Rows from block 2 of the audio encoder of a small contrastive audio-text model, named by matrix and row number. Rows with one number belong to one neuron. Each number is 500 + 50 x the weight over its row's rms, rounded and kept within 0 to 999. All counts start at 0. Numbers have three digits each. After the name is the row's rms in percent of the matrix's.
After each neuron's rows are labels from the 100 clips, of 14848, where the neuron reaches its highest value: "loudest" is the band of the loudest frequency at the time of the peak; "responds to" is what is common among them. Only what is clearly more common there than usual is listed. The data: melodies that start on their tonic, played by one synthesised instrument.
# fc1: MLP up (encoder.blocks.2.mlp.fc1.weight, 768x192), inputs 0-95
# fc2: MLP down (encoder.blocks.2.mlp.fc2.weight, 192x768, transposed), outputs 0-95

fc1.218 077:460513432499589525510595458527480502507536453464470468535498472501571433496444514513473494556491470454540515548583497558497560463489491524534496543400477527416526414504516499570499560502488525552456472495499463519546466483542495521503472466437521512524492394624493510426513348440562521489
fc2.218 096:504459495480535503508531503462518540544500988509534497519490511509481517572515525568491489510445495419417531493504542521497585511499502490455474503503510466522500481532488541479530526497491507534521474496500482510492462532516325509493489480465508496419520536494475499527542500453507474500
loudest: 4000 to 8000 Hz
responds to: white noise; pink noise

fc1.134 080:498499494533407518445469408417486506533531502500549479474467530506448500492440469500512531554528509547515530486518520512478488471490513522470561500525533493428501699459513478445516502533449519505511533515403486430435571530466566494506523549486495516515505597511484456218496432526433479524
fc2.134 076:516416419381521543541617458526483485497528459467498490528538547437526514497346505511519429503576517466562421498482512475527438382542497500441520514578499487476608465642501430438517572591419564548552481495509494393519433507479456464455470511463460476513481517426476524603450536623513516468
loudest: 250 to 500 Hz
responds to: the note C#; the note D#; tonic: C#

fc1.527 082:483505485529539493496527454507473477523526511490476449503533472499544399508463505453494478563490466502478517523538471554501601465499411519482500533473469459442522436523482509551503581478449515556453466474514445493553488497534451553498498470452462556511543453584528509460494333425577518520
fc2.527 105:495460494482506488513522510454520514545494999518525495531540503528509500553500521513513494509456509396455512468504542507500571483526486517481475498434514484521496487532493514488516523503466498559526494500513482502493475529506427520495494486490501481468502501485501516500531481492494478518
loudest: 4000 to 8000 Hz
responds to: tonic: D#; white noise

fc1.589 087:490468436476518487451626473472510489566557431498475485437498509488486564483472504399559525506516432439535553518484494519564529476469541561462473457302475504556550511484471516429516596398562512512482486523463507580611465530483532466507498497499466479609515525487577524430422290519475503486
fc2.589 105:475548482456489470530502490512511452507506898495525480479499507487465404534453499448503496515478445535418518512470465504488504445465508501486490429543512477534468436444495528497398500442523519477475489510500561563500485494489382563499435488466475417384508411439410498485394555487533502432
loudest: 500 to 1000 Hz
responds to: flute-like

fc1.364 107:519477528426493405478516503487482507533491459495495466439533515431467525475496452512451302536580526494570493567531514509484444492561550483566439511511467485518501446546584507546474625451494500535508497514495435485553609472441530466537585533482465518505448503482480620499484545483531517496
fc2.364 108:585476541496449607436501578530476632515505432499469481278321501573524534575523432518512468541474440495476579512565519514476461459483464465414495528505469469474511442511420474487521483503492479499503514465499439511629587477495484489491467479468603543472468523497529567563466455492501520501
loudest: 250 to 500 Hz
responds to: the note F

fc1.130 072:480489482561569524512519513550502518485533376433502504568508433496611448505525510546433471558496511508548509553576440525467540522447505503531474510395487551364505340509489503557465589519419518562464480509531496455517499498573509491521480444390506517528491480537511504418520425434540515530
fc2.130 081:477454498495508503501467554391509500510481855476520487509484520572509550529531505544481487494505489384356554507564577570497572485482531507468490508525540490554490494508509546434498534512497524563549479496494502498568460495514281489487497552482514458447534562477485480501612407484524470547
loudest: 4000 to 8000 Hz
responds to: white noise; pink noise

fc1.736 109:499592517599483516506318523453581502486552466449557545438517545483467422492428533446474524434470524527506564546467492399486490581550479512622491481512517539513428546478508519484389482508608493491488513519505521428487554503487501477595642433545422489482484516456490488500447512425470484461
fc2.736 107:459509471418536487508419481443551592498551438495449442420424503477446491512605508562544527494517406532533456503516476511510480531499508455443441490492474503502513459447473511530492529556461504573459461443504483435501622435412470503409605359490562438498569450503445475464494502514504458497
loudest: 1000 to 2000 Hz
responds to: the note C; tonic: C; flute-like

fc1.554 076:486510478542568508486508441543509514477581469475480485528504535451590447482470499479460502544527485473538468522535433535465577484486437502509480496424495485431497410520496533533505592487412507533493476515494444470547493489540475548509497445419492562544523388583503523440525361451631498472
fc2.554 091:472421498479463532519512532450508510538482959516509485516511510583570498549545525505518510515468527417433518430489498560491611485510491503477507502491509491492467500495501518486533519484483515528523494498497483504510440570501409517473555504491502492494499514497529502496571456461480471538
loudest: 4000 to 8000 Hz
responds to: tonic: D#

fc1.139 098:467509524496503505597518427548561510551546447474437479505494543512521497470464545503495481489528468488577484522588480520540517498474512515509548549471484503441535452474476461516529581496503464627476492434463476510522483445503504593510511493394516438513500284603506503480496455424559545387
fc2.139 098:518420488471580536507472554481536540518445849497486512518426492526455543622486534567493478497378499370501525482521533564513540536504518455500461484487504464503535507507440503377560495492484483554503487490496451455526478558501353505420516493500481536477565570490515533462583490462550474498
loudest: 4000 to 8000 Hz
responds to: saxophone-like; tonic: F

fc1.668 114:459524487580526494493490481491499487489563443500481490545500476539513494390554514523577544532428546493489464359579538584451569491468501586579472507492480433515526624612494521438545502507470430522435516518481501506498633516496466471507512510514494514540424514499436454519510492455493444530
fc2.668 115:529393473396501398424529504521489409583520439426459454463510583487586449522532470527573489489492496499511492622506474524583597481553494426404489551539508504509531496611580501574476487507486572475497464486505578511514662475540498515485457470498556489489476522432370513531496484517512473526
loudest: 250 to 500 Hz
responds to: the note D#; staccato; tonic: D#; clarinet-like

fc1.451 093:490497506368495481500546497583538527420439377515524454486397493549535538527417516565510421470478504503456469503518539513453555484604501547477493607478470416454529516517546492501491541534559553462475498406458632504461468461406570559509516504495520517593484477425445484526539452424498480494
fc2.451 081:539524525433484449501358500555501460573439417506526479525492468476566442499451432523552606534510516525515478463530513513429502475491463487600533535473501451495493483488580478508484460496551507473524510525501492518442514553454497469578480516506475569512563497537518549493593411514528441550
loudest: 250 to 500 Hz
responds to: the note G; tonic: G

fc1.652 109:451511512533496417529492467466436501520451454346457480496548489511490385454507554479524475509482466478533485477528555509447532581403544495539496530497425467536460431536483473476660509497464408481437499509574515501499564483496490489499515488494531519552423472480421470635538515480454488568
fc2.652 108:505476496485495410500496532495621475478437414518545633545463603480490568517501582501499428530488495568495427501508463519489468384567504553391461455506613524568502409490524550459470498552491565503502365511412515551590524535534531438500500501553480513472470493413503498590489529474419449548
loudest: 250 to 500 Hz
responds to: the note C#; tonic: C#

fc1.460 071:455511454517572533519535493579484537514547421464496454554494465495616425496475546490446451581488490471584502510554459538484553491495467492546479518381483508404517384483494511522496587486453515604477488488506456503528446478544474516502495452442530499543486371558543530444494404431582511469
fc2.460 088:487457493487513506512488504444518562518480940494537483542487520529480534561533515529498473498446511379393543487516547539498561509495503460444474506503542465541497491564487513460538496490483505544516475471500493494504466529518307512487474498468506491475521564500502501490622472461500446535
loudest: 4000 to 8000 Hz
responds to: white noise; tonic: F

fc1.123 101:502505494440516531557549507458500527478500370517493403494471512494509511540504479502407570591441457471594491569416521582526537565528492569579432564515429499608580480553523457521577451514461498466495519463483604544512412451482491514518501422557496492507518484475519473565516517441471444577
fc2.123 101:534473411494553484623506538424597428452456490519424496487456574477397464467489493488328512550479570474500463459476477507518523404495457508510463363489536542498474509621549473417407583513452529499492387487441570461497510486497469451495448424588429432502497512479499513508499509510519491489
loudest: 250 to 500 Hz
responds to: the note A

fc1.153 078:543474517509608520488599412554491513437491398529455560515474504488528484443447510550458517513541494422604451575533471641550568453508520528519495422378494476449549528503507468541494497504541522547488509504466436392475493507455575492565475512436491503503479328502452568511520324490520489426
fc2.153 089:497486496477510588581568479540482516514491782558482514451474508565516538567483512517501502535407518434496559477472444529522578525505553451483479471559584506476443515481531470371508544459465481520573535542557512521586455514513499547480490554460483507562520499516497498479571562418569470533
loudest: 4000 to 8000 Hz
responds to: bass guitar-like

fc1.16 104:473457484537510528521531529556533522590417464348464494450479608465519416486489498516474466543351496495568491502516505683433476500454459477469531347523511483514449532455557478501488560516501493521327484570486503477513458479482504457566445564519530461520608523488505470578514506477498454543
fc2.16 105:564515531424545497610421513502457467476531455626516416381621480503529506465462571467516463477442531565500466525465506573467427543482522521548543484470536523452578488475454463386494556455490492486496526453529547398518414449522486479496508541455391469428486509579478445477502543495484544525
loudest: 1000 to 2000 Hz
responds to: the note E; tonic: E

fc1.75 106:459527362504369481543517546574501553571518506488500754475486502481481436496510554592487521534519544483569527432453410489615449459508415555527474556539510502482519644497561493506552474548500457591488460512421501513535517500433527392509479567517507533497465547463509493520490454562527562416
fc2.75 101:570437461521500520468493426478449497496524742497425590506533524546556558490506539431501591499526479487495519540472479450457355500496501494427449479471464474434490470473497470592566485443497543469526506513603498479452490482440598484469463485480512404483478503510493457475470511619561493507
loudest: 500 to 1000 Hz
responds to: the note C#; tonic: C#; bell-like

fc1.115 075:457508482499605514517537460520454497493554460433477481539498461498561450476486545497464480569472487490549503538573454532487571470492419506533505538406472491405507403494481499547504596478416509560455462499519459546551439492569455507492501475440509523567482382596531520443510404446555521455
fc2.115 095:490447500505506484482501519447522524529479972510526476526469508522493518547508522550483484503449495415398545489516541524504572512508486489463472509480511472538501479535484567487589495488439505529507478477493486495496466524536323519492473495491498470431522556482492491503594476464481473513
loudest: 4000 to 8000 Hz
responds to: white noise

fc1.301 113:467524543368492531478429525617516498495396441499607496531422519530498493498630495499441382441417318509442488487564536563416453481569467518492503492518473419464418520511512494572563495539613539539439462454511546394480508505473594478458483544532522496543507491533543494461497490454515574469
fc2.301 106:495505519416512426495450501575461468496370323497499517446555474476441524550419401451486511480548540458473540505605498517477510558489504442528484546486557460588466521432492420493490501452537467502433554499499539487444432524455524507616515428524513514536482467503603543510549494471506548434
loudest: 250 to 500 Hz
responds to: the note G; tonic: G

fc1.754 107:471492510538543494511524502509505460523499470525517479439400659492430533519467496514594545570439500468484540507507504515554483582506595496490458376546381538435608448594495511512511440521595585475492543469510382517487464399488464480550499523442529489496516500613492459498470450561449474540
fc2.754 106:422525572534459521537509499501486524485525367521391474401534465527566484516482492564587494366505493500494509490536532503454530367529503498505473570520587578507585534471415500488538459501554489487463450500523389536504495454479462458511354500548404407516501499538373392487557475512501527502
loudest: 500 to 1000 Hz
responds to: the note A#

fc1.657 098:377488516562452493506536483500516539655486501499512667501506528475485374544505592566500499525519446494545537551443422513645510519460500514513414508527501478510490546496563440603602537488574427575403483519432477559528428499436536527552460539539479520500455517514424504589598462530532595465
fc2.657 086:613496478484559639563487430557468497536488597562472609510552566528504601501481576388503591554464515459526494484486549503445413524528513502474460450428488522508469472513498474478444571461515574509522483525494518443495375467504595487498410457525559420493508474505492491485431546540501555511
loudest: 500 to 1000 Hz
responds to: the note C#; tonic: C#

fc1.267 079:431505472507625542524545577590487527493526362426476506574490454472600502506486527573437490530493514443608477524583489490463518526493501469545523527373472553429512384499479474555499564516447527582521457525512493500524458490581517451469429478466544491582480437522525511414493474462542499496
fc2.267 095:460445492487522475503512541449530541495519830485534505521478509527487550522562520561457473475473507370374552490547557551508519506441499475453505505584501432540489482533487570452521492481501498515499471480479506528502468513518270489501480501474488510463540579517453495509664480444508459554
loudest: 4000 to 8000 Hz
responds to: white noise

fc1.763 073:505458474480625533550568465566595535452464409526440519460466491473521451524451510535493478500503496411644500527530500555493572481462513499532455461332497531551502470509463520513492549512530494583442483484502473477521483509523565466517487432478509434549501427534456531430488384499488492505
fc2.763 083:490450481493549529531572477513521510472530853565512500497477466528497500579448525488425531524504495467468519490533476519497511512456489417452487474600530504527504503494496483414499531445504458468585558517505512490574447513511398552426512548454453548500521515534498448497626517470557495470
loudest: 4000 to 8000 Hz
responds to: bass guitar-like

fc1.22 112:522407494505500492500545437541497511592495456543592472486492497509461585502498536480620523577376502453488542506528490417503429565523496490496504401600482442490549393469393478573507369446460502490475527516537523497518458370469498512486492464592522479474521430485504423530530565619408481558
fc2.22 097:471490514629468505479467499509499455517432325452456515451537421518404409499444514509484499484497548454498543495501505492451504414591414502500467636536573542482530472458468531477496439459518434546545480454472451445525521365501471491522497498543377524505484494512405414468480539525498481471
loudest: 500 to 1000 Hz
responds to: the note A#; the note F; tonic: A#